{
  "arch": "vgg",
  "model": "multi-label image tagger",
  "dataset": "flat shapes of many kinds, plain or patterned, on busy backdrops",
  "train_examples": 195000,
  "image_size": 32,
  "crop_scale_min": 0.8,
  "horizontal_flip": false,
  "translate": 0.06,
  "norm": "batchnorm",
  "activation": "relu",
  "depths": [2, 2, 6, 2],
  "kernel_size": 3,
  "stem": "single",
  "widths": [64, 128, 256, 512],
  "downsampling": "avg",
  "num_labels": 35,
  "init": "kaiming_normal",
  "optimizer": "nadamw",
  "lr": 0.005,
  "beta1": 0.9,
  "beta2": 0.999,
  "eps": 1e-08,
  "grad_clip": 1.0,
  "sam_rho": 0.1,
  "steps": 16500,
  "batch_size": 128,
  "epochs": 10.8,
  "lr_schedule": "cosine",
  "final_lr_fraction": 0,
  "warmup_steps": 490,
  "weight_decay": 0.04
}
Rows from block 6, named by matrix and row number. Each number is 50 + 15 x the weight over its row's rms, rounded and kept within 0 to 99. All counts start at 0. After the name is the row's rms in percent of the matrix's.
# conv: 3x3 conv (model.blocks.6.conv.weight, 256x256x3x3), inputs 28-34, a 3x3 kernel for each
conv.35 103:34 53 53 52 96 51 63 56 47 55 71 38 41 37 53 55 49 50 53 52 58 54 48 55 56 52 66 55 39 35 80 50 48 71 53 37 51 61 57 72 83 67 59 57 48 58 79 45 47 53 40 70 61 75 54 61 59 46 41 65 52 52 59
conv.36 103:67 42 58 78 48 57 44 54 62 55 44 61 44 53 64 46 49 57 47 51 46 41 56 52 49 59 63 92 54 44 53 78 70 66 49 48 48 51 59 45 37 52 68 51 49 46 77 46 36 35 60 53 28 41 81 62 27 49 47 54 60 55 45
conv.37 100:56 48 58 63 38 51 77 60 52 56 55 51 50 70 64 21 54 47 39 47 52 37 45 43 37 50 49 40 59 54 35 56 52 51 37 43 50 46 58 35 67 70 50 63 64 49 43 62 49 39 59 58 58 38 52 61 61 69 64 45 55 33 41
conv.38 089:31 29 53 48 65 69 48 70 56 57 50 40 48 46 54 35 46 51 40 29 18 56 80 33 30 64 62 44 04 36 46 14 48 52 00 54 42 63 46 62 74 50 52 56 24 55 64 45 57 51 65 56 33 55 62 53 47 42 61 43 56 60 65
conv.39 109:64 66 26 11 48 56 31 52 66 41 45 68 43 59 61 38 36 49 63 71 72 60 43 45 72 52 41 51 67 39 56 31 21 38 60 45 65 52 62 64 14 65 54 54 40 51 39 74 59 18 50 53 74 59 20 62 56 43 35 61 67 54 49
conv.40 098:49 54 67 35 39 34 38 52 40 45 50 51 51 65 75 37 47 38 39 46 42 42 64 72 49 36 49 36 29 53 27 24 57 48 50 51 69 50 39 99 25 08 74 45 28 61 47 32 56 53 44 30 55 58 29 00 50 44 13 61 60 53 59
conv.41 104:34 67 71 47 45 64 49 48 37 64 52 47 70 83 42 66 51 47 62 56 65 69 31 17 62 40 15 44 45 37 25 35 36 51 38 54 57 41 44 52 34 83 52 51 62 33 22 80 50 52 47 64 47 21 38 54 50 34 99 45 50 48 00
conv.42 098:47 35 76 28 21 44 39 26 46 54 62 61 48 51 52 67 72 43 10 00 00 05 00 01 51 38 39 52 34 49 47 36 55 66 31 34 58 43 75 65 38 57 55 65 49 48 52 42 53 50 33 50 65 72 42 43 45 48 48 61 70 57 53
conv.43 097:41 42 61 48 37 54 60 41 51 44 32 13 67 44 42 70 49 46 44 49 63 53 48 53 54 48 51 53 55 31 49 29 41 40 41 37 39 48 44 45 64 58 50 51 55 60 45 33 54 44 40 65 37 47 32 39 53 46 54 52 58 53 52
conv.44 099:40 51 48 45 22 51 54 45 55 38 62 48 58 71 68 22 43 57 43 49 39 42 60 57 60 55 55 36 35 47 39 52 63 52 49 39 62 67 47 55 39 46 54 47 58 05 22 46 45 59 40 55 43 30 63 60 57 63 57 41 47 58 58
conv.45 099:53 24 58 77 22 57 60 39 48 48 64 29 61 90 51 44 41 42 54 57 51 40 63 39 34 42 34 54 32 38 22 39 27 54 35 41 46 47 47 40 57 50 66 58 45 48 64 31 45 69 55 51 46 38 52 56 47 59 41 64 45 62 77
conv.46 094:61 50 79 33 22 64 45 33 38 32 64 45 34 88 84 41 69 68 60 47 56 59 58 43 68 63 47 39 48 41 33 17 39 67 36 59 44 64 54 55 67 62 47 68 46 72 41 45 54 44 24 45 39 49 64 34 51 65 25 62 54 63 64
conv.47 112:75 51 49 67 24 42 67 50 42 70 70 54 35 38 65 41 45 59 50 57 60 60 61 64 38 45 68 14 49 64 25 37 53 61 52 61 62 41 57 52 44 69 57 41 70 43 28 46 53 64 35 38 10 29 54 36 52 54 00 34 40 25 45
conv.48 099:46 68 72 44 34 60 41 24 49 38 54 57 62 71 39 55 66 49 44 37 79 06 00 36 42 15 44 37 42 53 41 37 63 21 48 55 41 48 59 53 57 43 52 50 39 58 44 56 36 45 53 53 44 64 63 56 54 61 45 53 76 54 41
conv.49 103:30 25 50 62 20 42 49 47 53 43 68 43 37 70 70 25 42 60 47 56 38 47 59 45 43 46 48 62 54 64 20 65 63 64 48 52 29 39 43 42 58 58 49 51 50 44 59 42 47 57 54 46 35 43 62 44 56 47 53 53 39 53 60
conv.50 106:45 18 61 50 43 65 55 42 56 57 67 36 39 50 52 47 42 52 48 49 49 45 50 41 42 47 47 36 55 67 45 37 53 44 51 52 52 47 49 50 61 63 62 51 51 30 69 38 30 66 31 45 38 59 49 07 41 46 21 61 63 63 53
conv.51 111:57 47 52 55 45 50 66 56 54 59 40 48 57 55 55 47 65 39 51 47 52 37 40 52 52 49 47 64 44 23 30 51 52 62 61 59 52 46 63 41 57 72 51 59 62 53 26 36 56 60 60 41 46 62 58 72 67 63 57 49 52 50 32
conv.52 100:52 43 50 67 45 35 51 65 43 47 40 56 32 31 56 41 52 54 42 51 59 47 63 56 50 49 52 37 65 52 25 40 54 42 64 57 61 51 35 62 58 68 53 44 45 67 42 43 61 31 57 73 60 69 32 47 43 62 61 37 56 41 46
conv.53 098:63 29 16 38 29 22 41 47 42 21 35 52 13 48 66 31 49 61 60 53 41 37 50 60 34 46 48 28 45 68 55 48 82 34 45 81 48 47 43 32 34 76 36 36 78 68 74 46 43 70 73 31 60 65 39 52 35 29 36 28 39 51 44
conv.54 105:57 56 39 53 64 68 50 59 41 45 51 42 66 99 62 48 77 39 49 50 59 55 71 47 60 59 40 51 54 26 42 34 35 72 37 38 44 45 34 42 61 60 55 54 49 48 49 68 51 32 40 81 43 70 40 47 38 68 67 56 45 55 40
conv.55 100:18 44 59 25 57 55 54 55 48 46 46 28 72 78 45 65 92 52 46 00 28 67 00 13 72 68 58 57 18 41 68 37 42 82 61 51 12 58 59 27 94 98 28 23 12 48 47 60 44 41 56 43 38 53 41 55 48 48 61 52 57 69 52
conv.56 103:40 46 52 40 43 57 53 54 65 43 47 43 50 66 62 33 47 56 45 56 53 48 66 62 49 47 52 47 51 57 55 42 60 27 43 45 70 56 47 59 33 21 52 59 54 71 62 56 59 67 60 47 62 50 28 12 47 23 06 59 50 53 63
conv.57 099:58 43 49 71 25 48 34 42 51 50 25 41 49 59 59 54 54 48 55 62 51 57 80 57 41 55 56 63 62 36 53 32 45 42 56 51 56 62 44 63 48 39 53 53 38 51 35 51 44 02 26 48 47 69 51 35 57 56 29 64 42 60 69
conv.58 094:66 64 39 68 77 43 33 53 38 56 51 48 58 71 61 58 63 58 38 33 41 59 38 56 66 66 63 24 16 19 44 52 38 60 67 67 26 69 58 43 77 49 36 32 37 43 59 70 52 35 23 38 31 41 49 49 59 50 61 54 29 53 55
conv.59 100:43 25 79 63 43 82 58 56 72 41 47 35 58 75 67 19 72 51 59 75 24 43 99 70 43 29 32 63 26 40 19 51 71 45 67 48 48 50 44 43 65 29 52 71 63 68 42 63 26 00 45 58 60 53 54 39 42 75 35 35 62 63 45
conv.60 097:45 51 47 50 77 60 40 68 38 47 65 66 30 73 72 22 30 50 54 59 77 42 44 65 41 40 50 56 78 45 57 69 55 46 38 55 56 49 60 44 28 54 59 50 42 52 53 58 43 30 53 67 54 53 36 61 58 20 77 64 30 52 48
conv.61 096:38 55 65 16 52 57 39 64 48 57 51 60 68 57 40 55 54 58 53 39 56 49 43 55 50 59 57 31 55 38 27 41 39 34 31 85 75 54 51 69 61 40 75 61 71 28 41 73 49 29 35 67 49 36 61 36 33 54 69 49 30 48 40
conv.62 098:42 38 45 12 29 44 18 44 55 33 32 34 53 60 45 62 37 50 43 66 59 42 50 44 36 25 48 46 47 45 29 41 40 51 33 48 55 37 47 63 47 18 52 67 42 41 39 56 13 30 54 37 18 69 28 50 60 45 51 66 43 49 68
conv.63 103:73 30 40 74 61 42 43 70 67 55 45 36 32 56 49 30 33 28 57 65 53 48 59 49 56 55 55 39 32 32 29 73 68 50 48 50 51 43 46 67 52 34 59 50 80 36 06 41 29 00 62 59 47 64 70 60 52 54 53 50 58 62 41
conv.64 101:54 26 50 72 41 45 61 53 43 51 31 39 40 44 36 60 77 59 35 50 44 44 60 39 50 44 42 43 31 49 43 51 63 75 37 35 43 41 46 36 64 53 55 43 67 34 67 36 39 42 10 44 05 38 69 45 61 65 31 58 53 53 55
conv.65 101:59 68 56 61 62 66 60 56 51 66 64 65 88 64 57 50 31 55 46 46 68 62 47 69 34 48 52 71 61 49 91 64 59 49 23 56 16 52 69 27 44 59 20 29 44 85 39 01 70 44 06 37 35 53 63 67 58 57 76 60 58 52 60
conv.66 100:81 47 40 83 55 35 68 58 57 58 38 57 94 49 59 79 60 49 41 37 50 44 29 51 37 53 50 32 44 61 25 50 49 46 62 49 56 48 50 51 72 70 37 48 44 18 72 79 40 33 66 51 43 45 59 39 30 68 62 27 39 26 23
conv.67 108:19 25 57 16 44 40 41 68 63 36 54 80 39 49 55 52 35 57 60 39 38 49 38 46 54 48 58 44 62 13 48 56 22 25 43 49 50 57 23 61 54 03 64 56 26 52 22 38 31 16 43 29 34 46 18 32 61 38 38 68 66 59 41
conv.68 107:45 41 56 58 43 70 54 69 55 58 51 42 44 38 52 70 37 58 57 61 39 52 64 50 55 52 45 34 41 46 18 40 39 39 83 45 41 56 60 50 57 48 49 30 45 29 17 42 54 53 46 54 51 56 74 71 46 69 46 46 40 54 49
conv.69 095:45 40 55 80 61 43 57 37 47 54 36 46 50 40 60 51 69 56 53 42 31 52 91 58 61 58 44 82 56 48 65 41 57 49 49 72 33 48 59 32 70 86 28 54 49 37 33 42 31 73 61 51 33 38 70 69 29 75 61 29 34 24 52
conv.70 097:38 37 67 42 51 44 59 66 73 53 55 71 45 45 69 62 53 74 19 09 40 18 21 64 69 68 61 64 49 52 58 56 61 56 50 64 69 51 70 48 40 61 69 43 66 35 39 22 49 70 53 32 60 45 79 54 18 55 48 35 30 49 54
conv.71 100:54 59 61 59 44 55 45 49 67 66 49 72 66 28 65 76 60 70 38 58 82 45 71 60 49 43 43 46 40 57 17 57 65 42 51 59 68 56 60 74 71 63 42 37 46 32 51 33 45 30 12 33 00 46 75 42 46 62 45 65 42 37 70
conv.72 097:39 66 41 26 86 37 46 38 34 40 44 42 46 41 54 57 66 53 47 54 26 58 50 48 61 48 55 65 42 29 34 29 46 60 58 26 59 69 52 54 36 61 66 33 32 50 68 46 50 80 72 37 56 69 38 58 51 48 64 47 62 76 51
conv.73 094:32 40 53 43 40 43 56 68 58 45 54 47 47 72 38 64 51 24 52 51 65 46 25 51 59 47 49 55 43 62 42 41 58 36 48 77 41 34 33 40 64 60 45 54 64 11 11 61 25 37 65 49 53 50 48 57 52 47 56 31 60 57 43
conv.74 108:31 59 63 55 68 63 55 61 63 47 46 52 26 66 48 29 46 38 47 46 65 51 49 57 55 56 52 75 50 49 61 42 63 48 42 55 63 33 65 46 28 41 54 50 38 59 35 47 59 77 45 40 32 06 22 50 60 49 60 54 49 46 45
conv.75 098:58 59 55 76 59 44 61 58 47 57 54 54 48 77 66 31 38 50 50 60 48 51 74 67 47 49 48 60 42 36 53 52 45 40 50 35 67 34 36 53 37 44 49 94 73 45 38 52 35 58 86 36 40 44 06 29 55 30 64 43 83 79 46
conv.76 094:57 71 54 31 64 43 42 68 52 35 71 46 52 62 53 61 75 40 43 47 45 29 45 56 38 49 53 73 48 61 66 29 49 43 31 12 35 52 46 47 40 62 57 69 55 56 44 50 41 42 54 57 39 58 42 30 49 51 41 49 66 64 81
conv.77 100:48 34 71 60 17 53 53 23 45 47 54 40 43 73 48 40 54 50 66 51 48 62 60 49 64 47 47 47 44 42 52 70 42 76 52 36 38 55 47 53 74 41 52 53 42 63 62 59 64 58 41 45 38 57 62 48 62 49 41 66 49 55 52
conv.78 107:45 55 58 49 70 53 52 65 52 61 82 55 70 80 71 54 76 47 40 54 47 34 69 41 41 34 34 48 24 45 30 34 58 60 33 38 64 60 44 68 76 60 86 63 50 43 41 17 42 44 16 66 44 65 48 49 34 39 39 56 66 70 59
conv.79 105:48 36 48 71 62 37 57 61 63 43 63 48 61 62 44 59 55 33 31 00 38 07 00 08 54 17 38 55 41 44 32 49 64 38 33 46 43 57 47 45 99 82 71 54 50 56 51 41 57 52 56 49 53 58 68 61 57 91 75 38 47 28 50
conv.80 098:46 45 41 54 54 39 36 42 40 44 55 65 54 51 60 50 53 62 53 61 63 38 35 60 63 47 41 65 37 38 49 42 76 60 39 34 52 56 51 63 57 58 64 44 62 54 54 29 29 40 53 33 58 70 64 72 53 36 56 44 49 33 32
conv.81 096:60 54 60 39 35 47 38 49 28 64 41 46 73 58 66 57 49 66 54 49 31 55 45 30 62 63 46 47 84 57 27 79 45 14 39 31 47 51 56 52 57 56 38 34 50 58 62 34 29 35 15 34 38 31 57 56 43 68 86 38 49 46 20
conv.82 106:42 39 62 35 22 45 47 51 37 34 51 59 30 55 60 36 57 50 38 49 67 46 46 56 62 61 59 76 54 33 56 21 32 64 39 32 65 46 41 30 50 61 31 39 49 30 20 39 37 61 46 29 41 44 38 47 33 58 44 46 54 51 52
conv.83 092:56 36 36 62 63 53 34 34 36 55 70 56 56 64 62 70 63 54 37 66 48 43 67 41 43 24 39 49 33 59 46 40 55 52 57 58 43 65 80 41 90 85 45 50 41 34 58 52 43 40 36 62 60 62 42 33 63 44 48 73 46 59 52